config.toml
dataset = "drawn small creatures on textured ground"
cond_dim = 128
cond_dropout = 0.1
logit_normal_time = true
norm = "layernorm"
qk_norm = true
learning_rate = 0.0025
Rows from block 3 of a small class-conditioned image flow-matching model, named by matrix and row number. Rows with one number belong to one neuron. Each number is 128 + 24 x the weight over its row's rms, rounded and kept within 0 to 255. All counts start at 0.
After each neuron's rows are labels from the 100 images, of 14848 (inputs lightly noised), where the neuron reaches its highest value: "strongest on" is what is common among them. Only what is clearly more common there than usual is listed. The data: drawn small creatures on textured ground. In brackets: how many of the 100, against the usual share in percent.
# fc1: MLP up (model.blocks.3.mlp.fc1.weight, 1024x256), inputs 104-155
# fc2: MLP down (model.blocks.3.mlp.fc2.weight, 256x1024, transposed), outputs 104-155

fc1.260 [137 127 141  62 186 139 138 157 135  92 133 120 144 129 165  76 123 130 120 129 150 129 115 140 130 167 148  98 147 154 169 114 121 131 112  96 140 148 182 136 157 154 112 163 126 202 166 120 126  91 116 102]
fc2.260 [114 155 106 115 117 109 137 109  50 111 130 127 149 149 142 103  91 150  83 109 151 147 124 123 128 160 143 128 100 100 118 115  99  80 125 132 137 116 103 150 149 126 141 166  78 113 151 158 129 112 111 118]
strongest on: dragonfly (59 vs 8.2); starfish (41 vs 8.4)

fc1.604 [136 142  69 164 177 109 152 111 116 168 158 143  97 149 132 101 144 115  98 140 130 186 114 162 111 185 141 119 115 129 137 103  98 174  94  77 114 131 139 107 136 102 143 122 127 118  94 155  97 118 156 131]
fc2.604 [102  87  71 183 168 124 120  86 178 199 125 121 150 138  94 129 128 137 133 127 114  69 130  92 138 201 151 121 139 116 170 137 112  96 105 171 116 148 151 111 109 193 108 155 119 120 136 133 173 115 174 134]
strongest on: large (52 vs 25.6); crab (40 vs 8.4); jellyfish (40 vs 8.7)

fc1.228 [106 105 171  97  80 133 121 129 124 102 138 155 143 168 136 186 112 183 115  92 161 128 137 150 103 148 109 117 149 142 146 122 124 132 172 133 120 145 125 142 152 121  98 141 139 130 113 147 137 140 157  82]
fc2.228 [123 124 150 133 146 128 116 136 143 136 129 134 110 177 176 194 129 113  97 126 112 101 125 165 131 119 110 126 125 136 161  82 104 142 122 131 113 101 158 159 117 149 115 136 116 157 141 129 127 165 135 156]
strongest on: white (45 vs 8.5); pink (29 vs 8.3)

fc1.409 [152 136 130 113 150 120 122 160 142  70 123 153 121 111 113 134 143 126 123 130 117 197 125 131 133 131 102 110 114 124 135 104 157 149 110 164 127 134 124 134 129 145 102  95 150 130 152 137 138 135 144 110]
fc2.409 [127 137 139 168 127 127 122 152 123 157 137 138  90 122 143  85  89 111 139 111 119 165 135 116 124 112 116 161 151 111 102 116 106 105 136 139 138 122 119 187  99 155 161 111 135 121 145 141 133 120 122 129]
strongest on: spider (100 vs 8.1)

fc1.11 [134  71 122 170 111 133 137 120  79 123 122 115 158 146  79  99 115 117 143 103 125 114 139 124 132 176 134 125 134  91 128 135 135 137 133  96  95 125 117 132 102  95 128 135 166 163 125 145  98 137 126 129]
fc2.11 [115 122 151 182 144 129 136 136  51 134 114 132 113 158 186 147 118 166 125 153 156 105 150 107 102 157 129 118 104 127  90 168 132 124 138 132 127 147 111 124 132 136 136 128 118 147 127 172 149 107 127 148]
strongest on: dragonfly (35 vs 8.2)

fc1.19 [121 121 162  77 186 127 112 143 147 166  93 128  90 140  81 159 166  99 126 121 132 113 129 136 143 125 139 128 137 146 201 103 119 155 106 126 150 149 117  91 127  68 106  88 112  94 181  99 125 125 117 159]
fc2.19 [121 100  94 111 143 143 119 139 127 131 115 123 122 107 142 144 109 132 141 112 115 186 125 126 134 126 147 171  81 111 130 121  99 100 111 160 142 139 183 135 116 104 173 160 133 139 101 175 122 175  99 154]
strongest on: spider (100 vs 8.1)

fc1.411 [146 153 107 142  49 148 141 106 105 166 123 137 149 122  99 127 119 129 143 120 117 148 127 115 129  76 102 137 115 158 123 102 151 159 151 118 109 111 143 145 157 134 122  83  90 110 129 128 125 111 155 110]
fc2.411 [132 201 116 122  72 105 132 123 130 101 118 143 128 125 164 133 151 174 130 146 128 105 128 139 110 124 159  89 116 128 126  91 142  97 133 160 110 114 142 175 129 114 103 180 140  85 120 114  93 141 152 167]
strongest on: snail (99 vs 8.2); large (62 vs 25.6)

fc1.97 [112 121 139 128 134 127 108 137 135 128 135 141 166 119  85 115 125 135  62 137 144 128 121 113 135 119 124 141 161 146 126 134 141 123  66 119 160 114 127 115 129 168  82 127  97  98 152 123 131 114 140 151]
fc2.97 [128 130 169 112 127 113 127 146  85 115 128 122 160 140 151 135 138 126 119 136 141 126 117 120 139 152 129 165 122 134 127 131 118 133 114 105 136 120  91 103 120 103 102  86 121  87  95 105 137 147 154 131]
strongest on: snail (79 vs 8.2); large (64 vs 25.6)

fc1.268 [137 120 126  90 104 160 138 146 123 130 103 125 118 112  98 134 131 126 129 119 100 120 175 127 106  42 165 129 115 125  99  82 110 157 154 129  86 123 120  82 140 160 120 181 131 175 109 126 130 129 141 128]
fc2.268 [114 158 143 155 144 147 136 139 134  79 147 120 140 180 124 163 147 131 134 121 105 127 127 117 118 125 148 103 131 157 104 134 135 109 134 114  98 130 172 104 127 115 116 139 119 189 123  55 164 105 189 138]
strongest on: fish (99 vs 8.4)

fc1.429 [135 133 119 121 154 108 104  80  85 117 115 129 219 123 123 107  64 134 127 147 132 102 135 138 105  91 151 123 114 113 172 108  96 129 115 124 129 134 119  90 126 112  84 134 111 132 176 133 142 148 120 123]
fc2.429 [129 120  90 121 129 128 140 149  83 195 119 129 156 134 142 131  52 128 118 141 128 130 177 110 142 163 129 113 156 119 163  82 124 147 135 157 142 123 104 139 148 142 123 141 103 131 101 139 104 132  91 111]
strongest on: dragonfly (49 vs 8.2); grey (41 vs 8.8); creature: starfish (27 vs 8.4)

fc1.369 [126 101 104 178  99 111 113 145 144 146 135 120 141 101 110 156 119 106 139 113 125 126 111 138 128 133 139 129 122 148 113 113 114 145 109 101 121 121 154 118 129 106 173 137 105  81 101 101 129 135 124  83]
fc2.369 [134  94  84 141 121 141 144 160 130 142 134 110 176 129 108 132 131 125 101 118 137 152 128 123 138 126 150 153 117 128 113 125 115 125 117 149 141 118 151 154 133 144 167 105 129 122 191 192 112 140 118 133]
strongest on: fish (42 vs 8.4); turtle (33 vs 8.6)

fc1.575 [146 105 113 129 125 111 145 137  88 132 105 144 138 119  92 157 131 145 136 121 173 125 122  71 139 114 154 146 112 135 101 101 122  95 126  65 146 183 103 134 131 112 133 108  78 132 118 128 159 107 127 122]
fc2.575 [146 111 160  98 168  90 160  90 148 121 120 103 129 120 100 145 106 147 159 127 134 141 104 108 152 113 127 123 103 114 114 149 139 147 129 113 147 129  97 115  87 147 102 127 147 127 119 162 124 129  89 114]
strongest on: dragonfly (43 vs 8.2)

fc1.188 [124  55 190 132  81 114 136 172 138 101 133 110  76 132 106 110 166 127 187  91 150 230 134 139 141 135 132 167 149 110 140 116 114 126 120  88 136 134 157 141 156 134 120 116  96 120  84 123 109 119 146 105]
fc2.188 [130  93 154 107 110 130 139 148 141  61 120 123  93 119 110 109 186 129 106 157 144  56 124 132 122  89 165 118  84 127 129 143 110 132 115  97 144 152 165 122 141 100 132 123 147  93 197 163 117 152 140 117]
strongest on: snail (98 vs 8.2)

fc1.3 [146 143 123 157 119 140 150 140 134 152 133 131 144 122 112 128 181 137 118 131 146 131 130 130 157 157 156 127  99 117 109 160 175 100 128 171 133 125 158 127 127 117 149  94 121 158 125 160 140 126 197 153]
fc2.3 [104 125  99 118 150 137 153 152 182 127 112 135 154 132 144 129 186 104 128 115 130 133 148 134 132 138 174  86 153 105 124  98 132 174 134  77 147 144 197 129 168 142 131 152 121 178 124 142 112 102 166 150]
strongest on: snail (31 vs 8.2); crab (26 vs 8.4)

fc1.494 [157 132 114 148 117 133 126 136 138 116 127 136 104 152 120 125 170 130 126 163 125 123 121 134 146 114 131 142 133 106 178 125 158 116  99 137 119 129 137 144 115 148 122 113 130 121 163 134 119 124  82 131]
fc2.494 [119 140 110 136  91 114 146 123 100 135 139  95 128 102 146 114 163 160 150 123 125 120 126 149 137 104 142  93 118 142 157 122 128  98 153 111 115 137 120 130 133 102 136 115 109 103 126 113 157  87 113 127]
strongest on: dragonfly (46 vs 8.2)

fc1.336 [106  71 109 118 146 140 125 131 145 132 135 113 124 134 192 133 142  79 155 128  99 142 135 136 159 120 144 140 153  95 143 117 117 128 135 106 165 145 145 124 111 140 115 161 156 110 140 143 137 130  95 151]
fc2.336 [128 130 153 131 134 125 144 157 159 113 169 117 140 156 109 169 128  75 120 107 114  80 145 107 121 128 154 121 147 142 142 146 126 148 150 177 139 116  99  91 133 152  93 131 119  84  85 136 148 136 122 130]
strongest on: large (67 vs 25.6); striped (40 vs 16.7)

fc1.21 [135 100 108 124 138  99 163 120  99 112  83 154 158 110 134  96 132 148 137  56 129 129 134 147 151 122 133 100 147 167 120  95 102 118 129 104 167 114 103 143 123 114  97 129  97 124 129 110  92 112 122 135]
fc2.21 [137 161 102 147 133 134 143  99 168 127 124 130 139 153  79 170 116 153 171 192 130 162 130 141  81 170 133 125 111 175 120 131 121 155 133 136 137 123 113 152 118 108 160 168 124 102 158  92  94 106 144 121]
strongest on: white (35 vs 8.5); pink (29 vs 8.3); snake (27 vs 8)

fc1.684 [136 114 112 156  81  88 129 149 137 169 104 136 142 102  96 140 166 163 142 134 152 169 156 172 154 111 107 101 133 136 135 128 188 145  99  73 143 130 125  89 132 105 138 184 138 131 161 105 137 108 156 126]
fc2.684 [132 180 163  90 105 112 126 154 158 142 169 128 173 156 129  99 123 130 141 133 138 125 148 131 122 113 135 117  66 114 136 119 123 178 132 128  95 119 119 154 157 131 129 143 133 147 165 176 150 118 128 132]
strongest on: snail (100 vs 8.2)

fc1.759 [107 114  79 114 143 116 148 101  99 129 139 132 117 108 121 194 121 124 155 107 125 115 151 148 151 112 120 110 166 156 167 109  89 104 121 108 145 183 123  82 112 136 124 126 166 149 139  82 105 159 119  95]
fc2.759 [124 105  98 155 124 141 153 122  93 163 125 141 152 100 112 136  85  97 130 113 126 117 131 141 148 127 108 117 115 116 116 112 131 123 148 137 130 123 134 138 129 123 120 121 138  93 177 198 129 101 122 155]
strongest on: fish (85 vs 8.4); large (71 vs 25.6); pink (26 vs 8.3)

fc1.28 [104 157  97 143 144 136 130  96 100 141 114 135 126 123 117 108 153  91 123  98 175 146 133  93 149 128  79 138 112 129  85 120 133 138 132  98 140 146  96 121 119 121 131 136 118 136 139 137 123  70 119 151]
fc2.28 [123 104 125 118 122 108 134  91 118 120  85 129 143 100 140 147 119  80 122 182 140 164 107 129 160  92 136 124 107 156 126 118 103 140 131 137 111 136 126 148 116 151 111 151 114  97 111 162 135 164 104 144]
strongest on: snail (99 vs 8.2); orange (25 vs 8.2)

fc1.650 [124 109 186 116 135  97 117 130 146 120 120 122  98 157 143 119 166 157 115 126 128 126 110 134 127 123 140  97 129 128 117 116 128 151 120 118 144 124 124 145 147 149  91 132 107 130  97 174 135 143 133  78]
fc2.650 [134 156 120 169  78 126 129 100 106 143 152 116 141 100 151 144 123 156  92 129 125 133 159 122 136 174 114  89 132 143  56 117 148 170 123 128 101 120 134  95 114 108 196 128 138 113 136 118 149 117 121  99]
strongest on: snail (100 vs 8.2)

fc1.501 [ 81 123 123 123 141  90 106 125 164 116 122 151 139 123 129 169 120 137 129 135 147 121 111 158  81 130 126 171 136 174 129 130 181 117 171 110 170 135 138 105 147 138 135 117 134 127 153 134 141 154 131 111]
fc2.501 [128 109 148 143 113 156 109 177 125 155 123 160 155 114 116  35 124 142 130 165 110 119 143 160 137 115 150 203 121 180 127 126 124 131 128 144 129 123 126 154 120 107 120 142 128  82 141 128  99 117 164 112]
strongest on: dotted (55 vs 16.7); butterfly (33 vs 8.1); starfish (30 vs 8.4)

fc1.406 [132  89  69 155 177 101 102 148 141 105 127 149  67 139 112 167 107 133 115 131 142 126 108 111 130 117 150 115  92 124 133 110 136 136 110 128 117 143 164 138 123 102 156 112 146 197 167 136 147 109 115 123]
fc2.406 [126 107 116 128 101 141 127 151 126 152 116 124 145 128  67 108 113  99 164 132 140 113 111 132 135 165 140 112 149 143 139 141 139 102 147 112 121 132  84 133 128 152 133 153 129 169  77 161 128 109 135 125]
strongest on: dragonfly (67 vs 8.2); spider (29 vs 8.1)

fc1.547 [ 88 111 123 149 124 144 166 147 137 129 137 148 127 110 175 106 131  83  92 117 118 137 121 128 111 113 140 128 159 117 138 100  99 127 170 119 166 128 124 129 118 137 126 108 193 138 118 130  63 107 135 129]
fc2.547 [137 152 168 176 113 138 109 184 141 176 134 151 132  97 127 133 122 137 125 148 137  84 116 115 124  90 154 156 127 124 148 130 132 170 124 144 115 114 111  80 155 101 141 137 112  70 124 128 109 169 188 129]
strongest on: large (69 vs 25.6); striped (55 vs 16.7)

fc1.480 [124 134  79 140 133 111  96 151 143  98 109 114 103  92 137 158 159 128  93 142 130 134 148 146 158 105 120 115 130 130 126 103 110 169  98  71 141 136 146 134 101 148 146 137 114 161 145 141 105 123 160  89]
fc2.480 [134 101 162  81 186 119 104 135 148 134 142 120  68 111 113 133 170 120  94 114 132 119 133 121 109 128 131 143 117 120 146 145 135  71 103 120 120 128 106 119 181 109 118 128 123 157 177 146 113 133 147 149]
strongest on: fish (72 vs 8.4); snail (28 vs 8.2)

fc1.645 [159 127 138  85 162 109 133 138  96  95 154 106 108 143 109 116 144 109 139  99 138 137 102 150 127 117 136 148 126 122 122 158  89 147 158 108 147 140 116  82 132  83 120 151 111 103 116 132  99 107 171 144]
fc2.645 [128 101 124 110 152 132 128 136 161 120 157 133  76 123 171 125 170 126 103 140 116 116 129 123 116 144 145 107 120 157 157 146 131 152 113 126 124 126 102  51 154 157 123 107 130 105 133 159 119 121 158 151]
strongest on: large (58 vs 25.6); jellyfish (28 vs 8.7); beetle (27 vs 8.5); creature: butterfly (26 vs 8.1)